python train.py --model="CTC audio transcriber" --n_mels=80 --activation="relu" --kernel_size=7 --stem="single" --batch_size=512
Rows from block 7 of a small CTC audio transcriber, named by matrix and row number. Rows with one number belong to one channel. Each number is 500 + 25 x the weight over its row's rms, rounded and kept within 0 to 999. All counts start at 0. Numbers have three digits each. After the name is the row's rms in percent of the matrix's.
After each channel's rows are labels from the 100 clips, of 14848, where the channel reaches its highest value: "lies over" is the class under the peak. Only what is clearly more common there than usual is listed. The data: single English nouns, adjectives and verbs, spoken by a formant synthesiser in many voices. In brackets: how many of the 100.
# convs0: first width-7 conv (model.blocks.7.convs.0.weight, 160x160x7, each kernel summed), inputs 0-79
# convs1: second width-7 conv (model.blocks.7.convs.1.weight, 160x160x7, transposed, each kernel summed), outputs 0-79

convs0.159 092:428496494479526474446480511449496498449492452477531521502492490488498500481467516526519497527480518547526544496458471485495505483480467480451508519513485506517527457515504470520493513438510479476512536484522491513521456499505480521471481500
convs1.159 104:530473491492515490473482499481504548519482483476484553477532494547469513548463489508468528511509499439503472504511545525508520497533499541512492491447474521455451495509483465516512477454491516525486553465461515525502521469465488507474541503
lies over: /ɪ/ (67)

convs0.108 118:523494495482518482500472488424509499477496496522513506516496508500481517477452450497530495502520500463499514500479485497493502477472482496486467467504489480505527476531511483504505515506475506531497500453478513535507498459517418539511463479
convs1.108 125:487509461454497514493508547542515509532479484512507494492512515518505505485552513511504524519469495517515451499527482469476488487481520488477500495481505494492498468496497482483495502526484511508520520528489500549528486479486398490501497497
lies over: /ɪ/ (35); /eɪ/ (25)

convs0.157 103:495464500500507519484503510534504516540518496529523496458535501485512483510507439489489500505465513488521500505547527513510532512534534535496482514528557484504493547490530504526503499492469519510496528527472488557478501551528491519534497477
convs1.157 110:535492537495517528465515509459471493522480539488477520443479492495477484476466490513473525510512466495497546474577496504490501505464480455514520483486508476496503507451493482501542495461481524522454526499506527511465468495495512505510503477
lies over: /ɹ/ (33)

convs0.94 086:515504526491502456456460505502507517506474503486476462479434459451470496499458501499419504514477488482487465504455499500502467464512505473503531516482487512495473491502513473518478484484517459489516518524543460529501466487470483508502488510
convs1.94 090:499528491472544448495522527530477478515480487496538481516486447483500531473505501504497466474493504500500492525487481475468506468473486457467507480537544492470512498514483456483517491504485460490415514521497524530475495495500504477526519511
lies over: /p/ (31)

convs0.69 091:476523477499458463488441475493495490500478515510523455453443505528474481477522527500487485477458459478497462466495508494516469452451500479469517513459474501474504471546476525492441469480454460500453477530506552491530501517510480485505466514
convs1.69 093:528575529480512492505489506511519464489473505501531500539487516445489514488494515453511519545517487469470471545504486481493482477493501474499546498537451490497494481528500538497547514524484489500478509526477500483482472517492489477486500510
lies over: /d/ (57)

convs0.74 075:475471469511518506519511558443488521504483454509476507483506514508504486485489445532535484498483529502483534491472490490453502492447513464512461478457508495502505469485457474482528497463517499478522512507466505519506512490511460499474465497
convs1.74 084:478456484531502510517465480509513523455489501473488539481538480506505521497512485512512515530476514485508489503485487525501468504509499544520468475491521480493500496508491473491434495470505522455502509453558509508546519476473515534475508507
lies over: /ɔ/ (35); /ɹ/ (26)

convs0.57 090:517510516511481522496505486514467489490488499497467484517481478467523478512418507515507491520493506523482523472500534551507497479487506478480498529518469535489526480487482500526539499457456513533517496483478509480517494492527422524487468512
convs1.57 099:452545484529478480529526489502491482482559532482443484502497529517463524520530512466482507481493494514501472460504521508513471496487473477525495501490505531477490518484486522475493492496522439517507500522516510474529490509462433525506484507
lies over: /k/ (88)

convs0.75 099:515474520479498506477460481517513508524505467478437503458519444492478509507447469492459516533498476441519479499443531492501476473509485523471470522493511500515471519500504498506522524462497507452548502467476450509476519478464485510543515489
convs1.75 099:533468455456513484513507520495496469549497474532491508501456500482479506482470463504501511495506467513452485523466459487484543484484496494510492483465519525502472496511538488515541514507491489467454533469534516533485538514483546461546546544
lies over: /ɝ/ (81)

convs0.92 104:533495489472483512485457485489460516488495513462487489531481480490500505473493466494494515504486459454496516514501486480517517515501510506466494449468486495502500515451497429513508516495483469508489477481505472468492437460500527450479496445
convs1.92 094:503520499506499517473479586511523505498502527501497467518509478494513457446497480470504504481457501529481517526485494531508509464473515459485522533500528452470527483479482477510488499515463511488548481488509467441532463500502534527483452479
lies over: /ɑ/ (43)

convs0.120 102:507479536509528476445478519497559503503469510516468515453526524478507541485450529513500494526519510513490492510459530507514520501493500524492496503480529503499482469511455507546500470524504456472537542495489504516491481552500485551549500512
convs1.120 106:500525530422482465494516470531438484501522513471484516510487488529451510478521507507484513501485502486498439497521509495513519475506484491497529475485478496498469475526515492489507535510513498503442534499500541541498528469482450518520489541
lies over: /ɝ/ (64)

convs0.150 116:501465488507505514428432513482518454461506435457528518499500516462512501492487498484458518462481526499464468495483481503542515504535508503482519508485494497477516489496456489502509483514509487461466505517524501513529429502503522496472511489
convs1.150 093:504490536527472467515478465474477520461483511508506514486499505505504494459531505541500476523519478495491525513514494502503499518452528525514512482514522490521485498513476538541501486509480500486417468529495458500498517505485509506493477495
lies over: /t/ (55); /tʃ/ (35)

convs0.111 101:491526507525498516491509442504499474465473510492497511481460517486567498480483527522489518516466552558503497443472473506519509529490490503524510520528504542519536512484491528492516488467499502542476523485480515512549444567451459498535469514
convs1.111 097:469494490446485486473522478527464481469523539500507510511477483552484495506495526502506479550472521506492498443505505472514520508504501489492487457453509478485482488510473523466524516526535553506454521512507499485505514482477523532558514528
lies over: /f/ (86)

convs0.9 110:467458489483505576475450493465517479451461469470523519496509504513485503491487480516451523500506495486519472493486474534514500506518495485473473488487505465527516473505469528463528527519516452494500503509481506506520477498514490515488510497
convs1.9 106:490449475487488534464457513499489516475500457537494529464532513518523493461469525528484527522526474478511491529490574486500519451445527515489470491490476510473474513531513507466514486479488498503506483469490478493487564503472448489513478497
lies over: /ɪ/ (28); /æ/ (26)

convs0.62 096:468552459499513463493490475499493475494473523499529482495490506483478481513478503509449496445470500468480496491524510516545476462505512496491549533458490462520517479520468519479412475467493441468516479547468545511541473489497478493457445496
convs1.62 091:476536529498460515508508508515545440502510525527522513522487503474494520507484517448466532471528535495496491553483532478494481487537503487469473510519492512506567485530461499514478533560510491484528482510500527505503463530502507479475514505
lies over: silence (100)

convs0.0 096:518415470497502490481497520505458532533522470499506489497463465474498482464512493487547475484452493500475491479484537501392512479501489488518458502488484482481477485528495463497532512485466509485455505487518424492504505501496488480532496533
convs1.0 086:506528511517497501510492547485486462504479509489506485495500499479521485503484535499503481498512484525498510528479513489503473498523530496534551467511501528482527491509473496488451471492471505445510547537520541484493480496526516451517491512
lies over: /ɹ/ (73)

convs0.41 108:486494493512486516472454487484496522500487477460527478449511469493497481466518520483467480543438479473497487483493483502494428496482546491461525483481501510473518451512520462510516490489465488470475494477491472494523471503477510459492513477
convs1.41 097:519485531489494472495493482468489567537445471474484469460488500502482501482491495524493458504501506488510492535456488520489555498471496488455504518466488503485535508518503461538500446470535523492497505501537477509515537508525515536528550495
lies over: /t/ (64)

convs0.73 116:460498495531508530491466508530508496465531474449468507445508495537506502464506486458449512498481468468508496437478475500513464494476540507499517439522518496509512492477513470473504497486522505500483518486494513478528434484504493499492458494
convs1.73 094:510535501457481477480475504513498536487493492466479504495515512504458530527489483502514508489515508473515486493505509511493526500526487520493500565453446546514442454501491517571515506498529505541515517515506495511554496486494529477503553525
lies over: /t/ (29)

convs0.77 073:492491482538500482469494502469493495461505497513503490559487504477530502454485544459508508480498525502495468518486500479501468508513508490466507483429437496520484484514524523536500497482521463522476517499500502528528489491499491493421454498
convs1.77 075:519525498490507473493495494472460464524458484504482469472480519519535535492473495507521521515503533483478505434524483495508471471493502481486504469495512491525523459540504465462513530504487523476497544565519514533511478478528447484510478523
lies over: /p/ (29); /b/ (27)

convs0.61 111:510497519525512532463505488504532501514469506507498510489528510489490536477516529507499503541498527503497459522501515519504538525529519533500489502513530470514514523517494499514500512483485456512533549527481504529497465534515563558514489489
convs1.61 128:489496536468473507483478495512481499500470497492456513498511484493506475467497525499487491557491477478503482483495529470474511457497483514507494508510506531484449475502508486505513520484518518509471532501480516515503493495520418525522471500
lies over: /i/ (39); /ʃ/ (29)

convs0.151 114:449497489511508493486478532507457522503488525465489492462458438518483515472503513477466506495485461502513509498482509480490480483469488498490512474505499530499497505512486477498483521472481470483482488494474468481518447517474476483508489535
convs1.151 093:461523556502420509525518512536483528485466477532494485499478483480487495484485506474528537534515471476494477519461505522513494486452526511474496513520493486461555511464515481531533467497543480502501501519528500466473486517479510555497495496
lies over: /s/ (50)

convs0.38 096:469495458503524537490489512452466503478502521507542468485519488488471488471516474525476488481486508505476517500454499467482518515512514528452523531496449471507505468507546480518514546477484437504468499512488470514533541489532502461480511477
convs1.38 089:518493526473485470487520528491467534531475535468458520469532489508550507501459489513483513536476517495508466489496461507498467486499527465472500469491480480478526491523472456503530483510476514502502512557453507475561543463491490549459489489
lies over: /k/ (75)

convs0.142 119:511535506483478476471498502500503504497472524519470467463498524477507518527415499500488464485475513488478493464509491484534482525487514495509540509486479511512525491497477503480467487495474487485503521522492563502527481495477417483528472519
convs1.142 106:488529483492508521524468512554485478480489515501536494497467484504497533502494506451509519473536504498522504520472542489554506473494507440478479503510508487492528538507518496452498510547485468461529502497520538484503500519470499471532504510
lies over: /d/ (33)

convs0.10 122:474496510514495502494518513475531489488529490467541475474437499473526490519505478507471487472506485514511518494475466517496458518512469455483486487510526495519521517495471510469516481475504479489452523512545493444515471487527531491503531516
convs1.10 114:460473500472472493484491503535481483479515488515488487516486488510499518464560546534524472560486470495491492511488512507492499450507505531492470530459485529498530506493455489479491487490501554542507526474485494514519482497550526564543502500
lies over: /ɔ/ (35); /ɑ/ (29)

convs0.1 102:503457484482494494486469480483480507480483511423532488464481444475487517485498507427491495501464423481530465465465507490502512455491517505477503488477430486493485521492475495496528520509484468491476506510508491501510464499487490511523521505
convs1.1 092:505531500483500496508557506467468503531501503525459492491473458474499518502527532456519472510508468516471477473501461499505538512549513520485539488484512502501502485488485515506520465499536496472492505508479534520481477521518472504506484481
lies over: /t/ (43); /z/ (42)

convs0.122 110:458500489499517513504476447490505459431512459490499500480511534481504545506505513445478496501507484485481479485463467513523491502516480497475520458486505467518462431493500488474494451514511476498490485492519541462513488443495522501486465483
convs1.122 087:489521477491510516482492508541512488443548485489520499509491515471471542518508491523499523503519475480483470512504486509497485513502494529499514551473458554506497510558469480533491541555551520518520455477531511467496510477513519464532518539
lies over: /ʊ/ (46); /u/ (31)

convs0.137 077:471512459540469537501488506499486507484522494489463509522536519509531520501514511475526528440514507559480547513485509484539509516485521536481501535479476495490473498491499504482492533472533502497470510468475528516519511500510474498486476511
convs1.137 095:509522506500507484488455480519491492476486509455441510519518518523519470491462478517464513506488518474473488485516458510514497449481453508489498475511478482471474427494549474505484580466525501477502538520489526473554476472518524492484478517
lies over: /n/ (34)

convs0.37 092:487519524502535511519509490490511509509482503487493493461458504500486509516501486506472488468485443490508506462489520527542476452528504449502517517487453496537486508493458473517445501498556506493474513504491483484494499488491504503508521521
convs1.37 096:499523485490472525536539459506503491481516519519563483492460461493466521474506519489487496520515528505520523554511560475476487457513481458488516512525505461507508467472499488504553514512451535486494505510496513535470468491498509497507502494
lies over: /p/ (90)

convs0.118 076:505434487509525506502512520526469504514547492487524511463517515476480455486533506471505459459507524496480499475505528504460527502491509517476433508433491482477510479538516505518539485552471474516478468504520449513504493493512478504472489526
convs1.118 081:517441486487513508506447474484519463533495532500507503499452523502491528485504502492466528501523486487513513517496482532556471492523470437535452494496439524534496498513516508452477483511467498484479512494484580524516481487523490497499487504
lies over: /p/ (45); /k/ (34)

convs0.16 079:502518483537505501499479504518502470519457516460463466502498481528494487493475497515480516499515525529500517475512475497561479513487541519487542486491492524499502528513515535516433456481502472456482482514490529509524482503484489507436504528
convs1.16 096:505553516489475508511481468509515540487484443518498519512449497497492543484506504456517531493463495490529540535485491554520501518504473465467501532488487475486550523489503471548545485479532487503509488447486501526560498474483544526478494500
lies over: /ɑ/ (25)

convs0.40 097:506529506508492518539486494555469534501503518474486499486482527483534507437480496487450508493439518521476482466491510522543502484503490479479533468521511533520497500523497464499467504442464471510436472495505530502509465505518451506554487542
convs1.40 103:479536508475485433495475526550492507443529517499494511505506455518446471493481535447504521534456497465515489501524484515500526492480484480503475527502497506495479478501507483484525475450504474495459519513493482494505466472479504520499530510
lies over: /d/ (27)

convs0.70 080:485493512511488456445490511501492446506522460495514491474487523492500493496500507449494464485516502446495451478495462500502494473512501499477490516475479501506485486509487517459489466495419450504538477482542510474511493475458464484463503478
convs1.70 094:505529496536498510451505480490523446474509511504515478490503572506471539499487487518536498500534516488507504465517510499524475528498466530509483496467495576496534587492501500529534493470498441484488475463513494500473513499535518522496471485
lies over: /aɪ/ (33)

convs0.78 129:474506516489520533495498492510474525524495499495414514448536524555505484488518536487506499509511520491473529491502509471523498504534480524495493520481497491484472508461486499509481518503561496497569506527466484491491489470437549480473529480
convs1.78 124:485508449503543497492511507508500483544547508519462480501479521463493505485533557521506505518479532481513461515593508489470493500474521503495478466505486480508517470481500508501533506512530508501491462437521533506543490471473435394509493497
lies over: /ɹ/ (74); /ɝ/ (25)

convs0.117 098:508478490509499535504501481474504389470469438499480509492526531496518497521475503534499506472521491487484504498482514495501505478530504533509491534491511501494473504491503494493507512506536510487489493527494497483497461496500465488490506478
convs1.117 093:501502491515508531508432510500508453504514460490509513487513518496492490544486522500514511495513478508497526513483524535521475476476491493540478472545514577528442521492500565481483486516481458495501468530522499481517504505508469471502463485
lies over: /k/ (96)

convs0.27 111:479498453495527500484513508507498508510526492512523478457514493516510500518570537486463491494475508496497487494517493494491432516490533528488454520525525507523476534473496512479511541509429513483489481448530491484530479485442501517532538537
convs1.27 111:504486521491536497463538499475469517531502543491490496494462501451493463495524477543519506488480480534522530506538506511474517485456527526465479474464506485502487478462514471449540494484524516521447507465514472508516464517478533494522502505
lies over: /ɹ/ (64); /t/ (28)

convs0.79 088:519538491489457492457481474481485488469474489480502509535504528444464488527491472510529505509464478506500503491507500497530474462470512501482500525469470493489493478498461487483469533490503465484478493500502546503490512498543461504504508514
convs1.79 095:482523544508518508546489491507524493496491507456481509539532500497499512532511454443495527481500474516494509522484479502543476456501477506502525494524496493521471509494514534459473514517492492487558515528511541462507514518513519500472456489
lies over: /p/ (47); /n/ (36)

convs0.72 066:535512460486502448481456459487532518489493522548504496464474464513489522525464498495534533509493514498491478517503509496543541494513515475473544518475504462477489500496503509492477471501482462505523501534507486499541532456504496508467499457
convs1.72 092:480567504482515471533485530523507506513494521493494534523505481507436504491508515495513527471496496495439533466456528548543535506479526498498493500489493447524513496488497444484483495495474494498478501515504523496545524505536502514497500464
lies over: /t/ (85)

convs0.91 107:471470496518508529511526447522507475479514486512543506533472523473531459505511534493482474497498563520529511507512490493465510527510533520460474497510511457522525500521537497476508512482510509506527502455475505510512426494518527521506503498
convs1.91 107:486492519497449504496491510508498503499495486512432519483506500528509456443484499531521512548491503472491451506479478489499498445456515517487442502491512514453499456519508504498485530494518514484463491487490473524534524479531479544519478500
lies over: /ɹ/ (55)

convs0.134 126:416502489514475524480488481491496483491492477486494495426519514516517468458498488468449485469493506496503507490466462480516425523454486511474530492494508503516528497454496471485511480458506472502499527511486501494532453482495494469465482479
convs1.134 109:508485494451504486473482504479490518496470502469472514503508508474490533497452507503469466517519527471512479537485475483490521487513488514476478488453441505522492487529523458512490491507526526505503553483505493513532533474537556458535524542
lies over: /w/ (50)

convs0.100 109:533481501471529502479496521486506494499501514531547491517463494473492506490466422544550516495521480503506521502481485495519538497493498464520456512518488506512524498518524490480487525460533521536462487466564517524522538504510470517490529483
convs1.100 121:497472474452473492500475537526541517509540471489535500503514470525515539493491542483468553547485483464520507488509515539513569497497524492483446516437510543484492513476463458490501488459475487504522554485506505537515504458481472496504513475
lies over: /ɪ/ (58)

convs0.124 098:518397466533525500463493465480475525456495479487490509519491477503523498474537509468504491474450504480498491458453515517450555504511510521486471502500479468488479501487503482484530513507466504463440490501491467521545442496467492501516474509
convs1.124 103:488471528525505509539512518465489490528489537489514513485470486486514473498516539506505476496530471540489540505503540475524502525481522438555517472515515495484532472480487502503479487524481512438500496538523496508481488490502505492541493500
lies over: /ɹ/ (54); /t/ (45)

convs0.154 085:486487468489503530515472497474502480496480490461459526507482530467491490454501498490515468467496513519485536450466523502472496448468473552479497501489455489463508431502555487499520521461514498493501504482489484518490486487486479479462517484
convs1.154 113:496499541492485461443517507509441525508463530476459523486542500495506484516470495511492459541534502497498467494512441501494476490525445513501493483498502521526469489520495503500478502467528523481520511525474512505506486463502519550462493525
lies over: /k/ (56)

convs0.33 129:514495524480503489472487491476507467429478475492480509550483460457460491534465478512486477505516494521502498500537513523499501483524497492513523534478491575520531496504461507526514479519488459515514531474524494417484482504536452455528497523
convs1.33 121:478510476505504513461502507535520513499527490528498500501507551521490439471538529475495494491489492478509486480544559493496486484491481496510513515478485490483477498522507466502486444519494494527491510495504484482498504489485437488486469528
lies over: /ɪ/ (41)

convs0.152 084:479530518504506508469473482476494482515471488477530496505511497506486491474478476513462476516488457457496487534463498494530526490521519499452518522497513488530518517484446502478467538477538456477510508483506495443516474461504504460465492480
convs1.152 094:532515499480522504514524521495514490534516492454475471502491434453479499495513480507501495467499476512527470514491483495507540502518487498488524465522528493498443556510460518532500497503484524477478569514509522478518497492491503480548463491
lies over: /ɝ/ (61)

convs0.138 111:475499475519501503505508490516511472454520465514491484460466535526544486493503483499491540490443497516475510463473471471534523483487506535466521487506501529498475547482484522486465504494476485515448502495507555497523471502520488522526477513
convs1.138 104:487557546485502502506463495491508527509528467501492531503506506480482516529464477505532507487516462529489517512505427517531496488539480526534543535487499498521444454493516530525541504507494482544478505533499510503491485482459527489530528512
lies over: /f/ (30)

convs0.89 085:512523488476485508499502501456471494494523485515514503511533485452455506467516538528499485519453531491493552510486473516495487446513499481515507557512478501481526440555472484547482505461504551482493519501510520525504518492511462512521491541
convs1.89 091:513498501486508521502482518485471477480538539431507503492510490507500510520513556528521497510516550456487491484585521491486495548545481505545562448493491502500485503516469526503506489495522492503458526492459511484486517509496481485489489531
lies over: /ɪ/ (45)

convs0.21 106:476481470503514522493512487520463530493526481477440507472526485550493516518558547514496493537517482494541532490517503488483494526533493541504484529503515460491480472474520495514516533515535498485537491507471487523495484473472496477502512515
convs1.21 115:481478461494574536487501486465497492524574483497462507506515481483499495503504505520484539468501483502471516492522544506443492483504481508496489448527504476473451523490515483499506490490536478497535495452485509495504507491423456413469491495
lies over: /ɹ/ (65)

convs0.128 067:494489484482488505515502513544462493549494480469505481481488462487509467460505492506462501526516513468487485506489494501490529533506490524457524468483475478503490521530485502449509505479437448500496482487513476511509495445534464511453534502
convs1.128 079:531544488527519485509436528543530499490498461500487487514452525556484527514523475477544519481486527441480496502464501527501533519468505508494493525490519501478531509519529523461548510483497475525493520502453466518515505499518492510552521504
lies over: /t/ (51); /ɔ/ (28)

convs0.141 114:489499525508481477449504509450533508470506486461530477518477473527490477486506444492467474519455508490485457499445505513498515487512510504506500485514537447521551482486479477445523524449509479470509521514523480458516483520480551494508498498
convs1.141 113:458521512465505448479529503461432468518510538464479491519505537464491482478536499481506446536472517506523467470505500484492498509476494542480513505487482508500502513487478499506500552487543494495511530498511477498480511501544472526516498490
lies over: /ɔ/ (77)

convs0.146 085:488463478511517521516496499485485503479497484483472458519475499451491501486487454516541468447490487476467517523538518490426493451501504486500469506434457461502487440502489426507548494530502471499496540504485470500511519503529493488506519495
convs1.146 091:507495509504503493522479485510496508481457502508516480469505490538499533505477504489513462563510511498510524517474469530534494517539491538475482483507497513516537519478493491450453478505453535467522517512527509474534483510457511570501476473
lies over: /p/ (58)

convs0.22 102:468494466489500468495501406468485504488488486518497504490511498471507500488515463455495510460490474494497518483419469484538486476505468521491495496494520476508534497513499483453505488473482490489516503497474533516491481480467495495477507528
convs1.22 096:456524483487457506533504547524513483463522506506487524545477508501506490514506502493517494490540509504480488510484499496541504477530492507507473491481479515501494482480477513459454477569486551512480485528486520487521467546531512497514493530
lies over: /s/ (99)

convs0.112 106:467503517527535470497521446492487510463496500500500485477490496485515539482508485428483503500484451502494529475440440470493475491496501515519485420499496524509466504481493475473503512469502524480522497499488517503515484484462471519515510516
convs1.112 093:463537488479475573490529536511511529499470525529464497452464477531468502537525507476533547485526488506487495490505530508534539527514499471494540553492508483483576470465515500496494501504510497503501510549507515482478461520507494497524489512
lies over: /s/ (61)

convs0.15 091:492493497505504504490440501495469473495487484532512493502520503510507479480526511532520487502479507504497480508517520480479438492483534531461495493450428454489468484510511484448523499496460460520504460500517510483512505500463519485482516529
convs1.15 085:507493503534542509485453547477516491471500513495470485540497524493527544525504501502544499513505500500470527520484564543475444511472543462472524474510499482487551489533482526486500494478501432473488462457536442448486526490541514465491479503
lies over: /i/ (43)

convs0.39 106:493501471508488493488504477473507543535529501497464515505499477516495502503523479476491496523473443480497503502491506492483516450502508519486485471511541453495509489491457499454491506495504514488527483493513511500457472513536504468503497476
convs1.39 099:509545494498508491507486508555461498522554464506518522516489494491519520508510479493499530518506466508493492526497444508508486538535509499522529537482463481458500489433500439490464483519492485528487488521534518488529451529437510525495543461
lies over: /z/ (61)

convs0.20 092:456482512510509496410476519471507475510477486487514484487496504519499486473490521487514463529486538500495494466430492508485503474488495535508478544510477515530493476512490515512517492486510488467539508516495492523533453528469489529473456488
convs1.20 106:517512519509473466459523486469453491498497538454436518507494530494487531534485486511512503517516504483491495481555486515517470495518483563545530454506475515483485503547494488495499538513507503511497519511510505530496510461487496502484488529
lies over: silence (90)

convs0.115 118:564526492479472460489486502484468467495474507517483504540481486471452514485450489476493483525472486486487471499553506512494481475493478496490524496467497500473519497474470452500512489498479469531503516506505508502438508487525471468501482501
convs1.115 110:480546561540489506513494544535485472482522513480515502536485492499543507522489503455492492510516479530483458493480498477521481483483528477456494543507495503473506518468471509466509468511499456510477467489549532461511454510492511509481482475
lies over: /n/ (42)

convs0.47 090:479485498444487516487469483476495479484474489442472489488493509449493490475469495463463457507500488504486467471468514479477492451498487505474504494440437444504492455479474473488507534501479451454509502492507501473493479491483486492447520503
convs1.47 108:489491537465482503464511494492482484462505514507492479510545523491482490491490509502486451542535503527513448522514481464489467518516447534506496492496471541517518521492505498498464508504547501455527508495515494492487488486535519553495449500
lies over: /aɪ/ (46); /p/ (44)

convs0.127 102:443520479501533510473495551487475513517487515497511456456490444544482459448500488502449475497497510458505513492493532468492469500479496501454506507508486456514508522484487442524519487493514484480492506528474484473542484535514499483493471507
convs1.127 099:519508537486466486515508506505468482497459497508478464464493506455496505489472498512495498550498528474517500543460537485540478480484503435442484454517492462500551502494478510525546499523501510482510519465521541474505507508454516525487477517
lies over: silence (91)

convs0.143 106:486509473516502481484485483486515464489499458492430497437510525468489520510476493485481515440476510514460532487488488442538475494512527532457538484516482482482483519475506524494489484473511497496467505506478508502512487503511484493504502503
convs1.143 095:462537516515469478532455500509491495483472445455507514507453488503479516477507478507491480487499494532503499506500440517519539489477480472526518504487524489479504498499507449495503489522522479502519470510506504523520503518527537562515503545
lies over: /d/ (32)

convs0.48 069:515548491552506521516533483518484476481527516474531496485467544454535525482463505483468451471463528501467512493544483507477493499474542504477524485484504494483504474564486477480548482545477519507510508540515514497505489532493505481519525556
convs1.48 077:540518497522499493502483496519489489515471553452487505484500521568466479525473473532500516504495557468500509497505529495542486551479500490487478481522476544508504505537507533474483516472483488490488508513487499529496505501501518498488543514
lies over: /k/ (91)

convs0.99 096:544484512506453518470504505495436417452511455511491487526465528438550501493473526450505483489494535455483500497491489519487489484505491506505441466478474503476492492490504498495529488516479485486522499449538523499498444493503516483473525473
convs1.99 089:483486526515520459502505488471509476497505506478487462542545566482475483520496513502526485560481492505498475501492495467499478459480517514518468468523503568503516519501485520504486523478500460452477505529539503532507495473520483482451486498
lies over: /i/ (53)

convs0.109 102:479471500483515467494509470493519527522524482508513514493477440479453502514458473517522482455494470502505523495483502491416492437529470439476447514508491466472507474483500522481537519493546523496472501460515450500500519485485505513556539503
convs1.109 108:543466440534477499564439466512487475491502467470535500512464456544497523529479515530479531496505514514498505505471481532554528485560512513522500519508459510508482495480520498495477498509478497515480538473499571501499520545493499496528537509
lies over: /ɝ/ (29)

convs0.102 115:485495482493491507534486486496479477451487494498530519500521499472490534493461434471492512441482492479519490483467473483529500495530457476479513474512518508528509516461506472467505481478511475517477480496500491509485445439522501490468496482
convs1.102 105:471486491469476464491513518524507512475469528470487527524527490478467501486497530443511472519488504476494487554490477512478494487476500490470502478488507502504509501502508501502469489513536499500497523519480492470544510461567578515501514510
lies over: /w/ (95)

convs0.46 082:463482511516538500499452467515508537524518499461519480451499460481487495496486474480500513515464432490522465464500487499511485441527545531468550502479455481509505452518480505504502516516476457504515512487459480468536470517535488482450455502
convs1.46 082:536520511509486515502489471492486520447509470450459464497508480529464521477461498550516507478511497479502508502495514520509498512528495495464541491483479489505504505549500514555487466484474488511535515514534494468500548554515510505466488546
lies over: /z/ (35); /t/ (29)

convs0.44 095:528483457483497525476477473517484440457473484492475477485495523466509503502511523493455517495441539485476458446523512513526510513532521489483527543482454463525502514454497484510517488498492483509495520504511475502526470497516478506450506486
convs1.44 080:484502518500511493553467513503482517495495512485527482529482488532540457481485507534531463519485520517484540484504532478514501510440505480478454488497515533496549451477497509489471536464457487451478460479501469522556513496492514502513485491
lies over: silence (93)

convs0.96 072:502493498517518462472488502460497497483531518520442467506485508494478526523485490515503467508508481489500472540508492499497516478518530510481520453513506426459464465498502488464470487539474494479507499463513543479531509468519536493499448450
convs1.96 115:500522484498506496521470516470498478521491493443495464503494523557516493527502504532503494475476514505474526444496480504569510511490473501501468488520496538481486484507468488524487534495458478492477480493522507504535548550525500480496501489
lies over: /d/ (57); /t/ (43)

convs0.131 090:475528513472514514486485474491491474453442483453501502507523495493480518486493501478521469509487458501497465468485450498536504474527520504488529517462496523488484471475458464485494527515500487462499515508482549495512459479479471512489471483
convs1.131 092:513543510494526482512496518510503509482521501510472504526521498480478522470533479497521532475509470467503481513518496513526549497490449514483551495491505502518479534540504501510506517507494491517528565517481536455491454482494494490502503523
lies over: /t/ (51)